From a checkpoint of a small contrastive image-text model: text encoder layers 8.
Rows from block 9 of the image encoder of a small contrastive image-text model, named by matrix and row number. Rows with one number belong to one neuron. Each number is 500 + 40 x the weight over its row's rms, rounded and kept within 0 to 999. All counts start at 0. Numbers have three digits each.
After each neuron's rows are labels from the 100 images, of 14848, where the neuron reaches its largest size: "top examples" is what is common among them; "lies over" is the class under the peak. Only what is clearly more common there than usual is listed. The data: drawings of small networks of dots and links. In brackets: how many of the 100, against the usual share in percent.
# gate: MLP gate (encoder.blocks.9.mlp.gate.weight, 640x160), inputs 80-159
# fc1: MLP up (encoder.blocks.9.mlp.fc1.weight, 640x160), inputs 80-159
# fc2: MLP down (encoder.blocks.9.mlp.fc2.weight, 160x640, transposed), outputs 80-159

gate.190:492463503493422489544501585420524522575456577554470416518506490435478568497566574584514520521542502526506544502460499509546524507570464534484540560527497522535437499496525477507542416498473514489500464525535470543553509508575445433480525545
fc1.190:483566464465436520476524536479473486563561489477561557560543485420499501513497524524549483571543503551546560533516519473476519549544527432396480495436470524412520444555461504490457496459485536482575473505537491510469449566441501467521510471
fc2.190:471542531459432537532391498445446474459480519438557445524498589481530529442491508515464551482521524470522516544564538512488474488615579533474458499545547525473482512484505479556483447508546491524497407513481471510461517478424502464517554471
top examples: nine dots (68 vs 17.7); star (66 vs 11.3)
lies over: link (68 vs 4)

gate.250:476532482565574525532583449501517563437477494567511572489528470529530539489520532430499481542578496498562543435429531487546505511484532529468452532513416463404520541517586504499471511515501547519503519479415495501437468507478591504531524470
fc1.250:477457473468502468516522460489509518363432584522492526507458512573537446525512539466467559530534583479533492505476550450539496408522472528525500538502525537514491449512503529474386492590516512577533528519529469569499440531509549516473532517
fc2.250:460550531495539500534538514562499453544461527482518469504566504467545562467529502478472429517508479493423436511528545532514516402485520539467528522518507481412508551542495531516484518477502541468494473500496490584580456483596585498500483478
top examples: teal dots (33 vs 8.6); random links (28 vs 11.2)
lies over: dot (32 vs 4.4)

gate.295:500507557549462470556541571491547513509499504469426498515506532485516492455475518505521566500521524499539542400540430538476450431483541544568581450462542469485475550556450492552434420495576573503491492515455466506540529561530564516499493523
fc1.295:473421512484486462461483445507551526532512535470483510475438466422486477514468466502510472508484462484568539401430504472525541493514469593467563475481505526435462482495511511533508461441434549440455495451545478538550475467473483524496418567
fc2.295:515484503507545476468470484449493530467483518531579503468501484411465450532497502447487524566459470453618504505442519461506521470482450567497583567474514565494441452544468463514495516464450491446491518470549497481505488554555486501491451539
top examples: star (41 vs 11.3); tree (37 vs 11.5)
lies over: dot (29 vs 4.4)

gate.384:504534507532475514567499475488450505503515515464509417497480524465455546532522500503506494532468595487587444576520525463540458572488505460518542533483491516499467534505535496478455507448440535539512520463522512506462443582524610533532462503
fc1.384:508439446476471451526535470525464507495479424478517505465453521472465553563498510501451467517419586471543450535536481476487475547497506476497497453476469495485454518486478525470532480458463522455426508477545543471467500584440393547487449472
fc2.384:524494516527483563472472509563536565463529495593513495516430514467508506537434480539422467510452450507455525465478519510454552510448427480477506501474489468540490525468504484491471497483541467436459485491475532433549515520527612455497473516
top examples: star (56 vs 11.3); green dots (26 vs 8.5)
lies over: dot (38 vs 4.4)

gate.182:504554507458473443531557495474501465474445536462494429492493522476448540453472472587528501471533497493490476550500489487582462438514484531505469519439504456566463533589444521465629528400536504536494517515537417454484494522465461518556513497
fc1.182:541517537468472499522505490484501490504475566510447483551514518372514484517482524527486498446461505546483440500536457521556498468611471483496501367476535514533459508541446571554511471429526520492559507459447490561470491492531403470492477500
fc2.182:462432476571464541530496468447471519511437500479488513588476487469465514514434547406425488565545514507490502533513472484425545486468443491526486477526469534429502506473596486532487458538554475426493502482463506520548541433502494446468552522
top examples: star (71 vs 11.3); seven dots (39 vs 17.8); wheel (26 vs 10.6)
lies over: link (51 vs 4); dot (27 vs 4.4)

gate.545:475497582472486489498531542460509517429439520509517539537471515509526471443484452522543512465431485482455405507538476506529482567468411516452576527494490557430537479555526492531519566496542504528496503496545485506544529503487510488435478519
fc1.545:466424592512576503494517493469513450604480482527495504571507543526456499508454541487526454526570530532564523497548491452445487503451526554561530470502541498423571468557489526543462439496490449515477558500508476483521496606436550513578475488
fc2.545:532569463529497554495455437511508566534460534443472400500519568510478466477479531476472509489484477525520517508513558545462584556524550507502533579537484443435594513518497543506464498478514475472479488518503515557428493427451536519591409568
top examples: nine dots (57 vs 17.7)
lies over: dot (28 vs 4.4)

gate.333:544569523411515493567515554488500503445558476562527467472499528529517486464533521504473496552545612556508458525487532434452483514530499515465515448471463514457514573471444431551499445455497503492533504474447504562466484541538525471563437508
fc1.333:489536502452517508501459560500480446457551571504569440497497476501486510471485538532463496442507503528491532526455477464549399525558575485595518491530495491495503511401555532478517458510442610499506491426574519529508484557496480511526477551
fc2.333:482462518462463411478476468459553470471562516565474552469460484491507533515489522490581511536511414465433442447532440467590505512504480530526506503486546546466534459495451443531502405442498509523501491538507495528435472487501423483523501446
top examples: complete (100 vs 11.4); nine dots (66 vs 17.7)
lies over: link (78 vs 4)

gate.216:537497528502478558526506484449560543462502470508441574499462459487530487530567509448519460576508554494497467478498508489461586427496489559528512514413464486545557484519501452519481502495543477556517504541445483526457559488496599468520519426
fc1.216:519485513544483546464454499512572461490481516541569550541476411459510521518491463492543564460482445520584553518459475525541534506512605526552544460513485522527517499519620484475470521560470535559485562461536494479507484495446507505473566482
fc2.216:513468556553528426471554463452540497511539539575514454524523563563572539469475603511537483547508462514566484523531496533562463460518520535472554505526525479468530574561491454473541542553506561490507514500525472529469505550523465591462472524
top examples: complete (100 vs 11.4); eight dots (56 vs 22.9); nine dots (38 vs 17.7)
lies over: link (50 vs 4)

gate.162:488532452477502495526468531470496557558528459488513456561486532470489551502556506560555506493527510448567533518504480512533541458478511496414548493494483459530457442444544459527524507463534511492484482510478454415532542497575553444507436479
fc1.162:496471545487496523455580481476492486471639482420442538457541484510488559494466514499456528492507488491474540536447537477529534521517475463520504423549491516498508492505507549487520528460513476439575454526470541543512513579489528481541504594
fc2.162:445526492420503465469454521530464487591387559451489449535456521486455462475521511506555488583543530449463473459564483483481517498521506512482532541450502499467481525450491456510458516463462546524460493484529437443485515495514509499503465405
top examples: complete (35 vs 11.4)
lies over: link (47 vs 4)

gate.97:514484505537449448530497530480531546403501541462447525444489474470532515502522456524558525529474525522498527525510510507538543459498525444487480489449393459542543547509457509565474488477475442580541506471532470499504446532468468411486539522
fc1.97:519529514488587505464444533488440491455491546510551480551490581486426469548506502464471380450574497440487470494516437519435431486474482544492481560465486568503523547556583451516486492464519466442472463581540450482489522466442519505474533487
fc2.97:473435535505495488518474605503489541501550544501536533466510517480493433558517483542564501560517468469446621493463539509440470497474505532483515424471482538534574553539569523484493470482529478505428488504463480427444365512502568491453452463
top examples: star (39 vs 11.3); green dots (31 vs 8.5)
lies over: dot (28 vs 4.4)

gate.134:479368471470506490514528475455558478508568533523491492433483523407514506522543478449513494518520418481440493447554490506529514492528519468548541577435500502478418512518513517508551495409501511458491474551466533474539477517425550549558524498
fc1.134:486583487470483499447555533463484522472506481500459502511541436564488515481475572499529498476458525461519531557566501514516434578475546546486439470514532489505487512486512404472427469601468543457478538512419513503508469468476490421550459482
fc2.134:483599510453504454425552474477567470558461573475444474437595498528523500448514603479520491516479505502466461511567532523501410483461601554484430456540522455533514479485488513468517531492477551472399482553531468439496530512480476499513494504
top examples: star (30 vs 11.3)
lies over: dot (29 vs 4.4)

gate.451:520590532595519525486517525531502488504530503511483566544524488498501431490463498474435535487535407516491563488502585465504499624491453531481504469475497492430470473477523536489465475444474511494456465514455568553540544443561560536543501487
fc1.451:496462452496591521537413426527523537520492445510518460549552406509457485469493466468497536472444487475562465531455489457528490515512479475453530504531459521498500469495448522458566496576562569477533499470510498453453527499516544535539498429
fc2.451:538512530472550535463496486495540568457496443468492461526503469503486569487466472524464492518468523519510525528519583486510443524463509495508519516545498508463469495524410557483515566496504525525532592445517442591413483494535475493499501545
top examples: laid out on a circle (92 vs 49.7); loop (64 vs 11); black dots (34 vs 8); dot colour: green (28 vs 8.5)
lies over: dot (29 vs 4.4)

gate.424:456509459453547518468493531509507542598566505471531390488463512486561429516545524497493480535492511494479567523501476456544520455577479513392512480523466486490489466509564425555542470535510433517440490465528581454457463498544495463519443451
fc1.424:514583513576497503571491490428429444416531530467561566526481504521524527547540564559507464528443480505454472501440503440470451435505489553559563438478449527507470532501483532466520468532430510482504569491480568486525534579483450443527543481
fc2.424:484523562514444506523537498469512523552498498506454535557491537555479544475460549524491553494475493503494511517501535546557437453510420538525488443438512507496468521484472504493431508539493513430459539533484480572480547514521481581519498503
top examples: complete (73 vs 11.4); nine dots (67 vs 17.7); brown dots (31 vs 8.3)
lies over: link (56 vs 4)

gate.4:399445542464513449490421500516488574553507512481482528499524532571522509507515545484482477569509474533452560458445397486501522497484464491479449506442519452417537568566473529516573512486488579434486500483534470556474488534462498487527524495
fc1.4:545568462548502469505499492508491495433416545472499521499535521498485490558506450520505511488485525443520456438490546459525482492496458522493541554483484506542489425538475503448440523484490435491521529542449532444605436420498510462510530514
fc2.4:537484510515522548496468453519446467444510524483547512495495574490510440489552579470543527486482551406506498493440470505482465552510445495465510445429480475478528473516573520531476560448602509492409528503511549449453515478553562471486482499
top examples: nine dots (37 vs 17.7); wheel (27 vs 10.6)
lies over: link (57 vs 4)

gate.508:544505562514521527530461500477480519519478517541505432558480560458486524549452563465464439467503527498521504522479476498521496475452512520499481458491533492508442497509449543582466495532457483418549484444487523482529522590584542499444599472
fc1.508:561554408498417529513546491483507570416470407550566509561493535591467556498573539498512570418559515474497523496518540508465552500513518468477573523515441464519527522478529488536474468595535543492498489514530460551500535411502511457441520461
fc2.508:448521493465477528491545477506559571520433531461572487504507485546462504493498478467532535481558441449450451533481510554482488422543530506465459510562469500494580505483516567512558502454478530526515529539532502529453509469491480559462506491
top examples: laid out on a circle (93 vs 49.7); star (70 vs 11.3); nine dots (54 vs 17.7); kind: wheel (30 vs 10.6)
lies over: link (38 vs 4)

gate.47:466467496500549517447643510591485560493479570492479500501462450474513541561505506487479452524542476458492529525463478490467515494509360559493531485490534519460429546520547532490529473529503527454525492465516507504489460538486557497490527470
fc1.47:475524528552495551479574448474501479482538512544519501505454424416508542506448506505514510523456424515478540439547468571436491426458459602496473481487540498522479503474461537519483468519510471524464521547508496527541439565464462451481560587
fc2.47:537494584492504507502483516491504531559515542497469476492522497504489505510485587561487541513480470482586462543447519511527525512514483450427478510552461457464560504508528474456504478555406485465537471521469575464439647477399528533525452491
top examples: nine dots (81 vs 17.7); star (72 vs 11.3)
lies over: link (47 vs 4)

gate.356:479466477563558433469554564427576539506524506476481502506461495492429377435508455468496504509464522525495469500529623486465550547535501472501541455499556539494582519548451523544521526412483562598445517485460519498481474435535474487528487503
fc1.356:437483459511606547521369466609524528452470495531512459441535439478508542432500453482533430482434529449513485568468460503530499495452461545489508503500499547539434447548486531479490530518497507524519526540478493537483594491448488469498521470
fc2.356:431442491533573496511448490492499511513450539560493475506510476505413446425511496454549520506405478463533506554422487548563486532517480516570473491516529527546478577556434468507544531509459518547537466509546460534490446473425455504527536458
top examples: nine dots (54 vs 17.7); wheel (33 vs 10.6)
lies over: link (38 vs 4); dot (28 vs 4.4)

gate.269:451572515470531453557528541462504550456506522567512538594471499477472437539457504477476480527527490549413513484485468515504477519500476514454495535475473537515488510535465468505442532440476497533508524617487450552497474412541476532498526465
fc1.269:518498496442473516479509500494511488516355562520537493542546518531514581529480553461561518445476436424544492469480505518502550451484512531478491602505604479513491500517513488518619506495479467478507535500510463472518459508482499519415534526
fc2.269:524500477473544547525568533468485456482558520465528528459485513501500519489433508481476501515487488509544491494533545463530559572537476506479511456529526465439541526481434469582629502486452499579504465477512528505522486473537536448496445549
top examples: complete (90 vs 11.4); nine dots (81 vs 17.7)
lies over: link (41 vs 4)

gate.158:548514507530492522495537504443438497500533472465484446473560536422480537443519466516520509561466527482554501525467523550465509524577542463469503513476473514481484471490447534484593470435572519513446455458498468482532497534529568548575528513
fc1.158:557508580518515546522565461466469527420435486482483477523562487573503471497502524532475551508493513486563473465450489523538460539527445508467495485492495502427451500483540490538592452438527464570570445484486470501504484571569567531506489446
fc2.158:468535482540494519474538566481497528510496563517539495495532503490539478574481491489518447434498471457581515455466518510484478453469507486483404550581510529515492492479524477525491491531488412470525489584501476491452549449554383548491476461
top examples: star (63 vs 11.3)
lies over: dot (34 vs 4.4)

gate.131:494486561507424449526528477501512542488476439480445585409520473485526466503580500528519549452546448524500542552509513463512530462544480541471498473578539542491488492517459505500523451516461491440539532568431519520458562485589480498551514454
fc1.131:404479520548533462514496510438519449526455561549514460482498487467501455488423517505523547466527570545575451436519532536542432538537447538527495401515497580505484496490538599579424550501506505515476481512531460444534491509436449485436549554
fc2.131:479402500484511544511558464443576461500518501491566461550476524511503545478462469484536562518511517449526393448508474467541523425453413557494526447531523463534420534441549440493457452462446445552496533431481459541520509465438516465443418520
top examples: complete (74 vs 11.4); green dots (32 vs 8.5)
lies over: link (51 vs 4)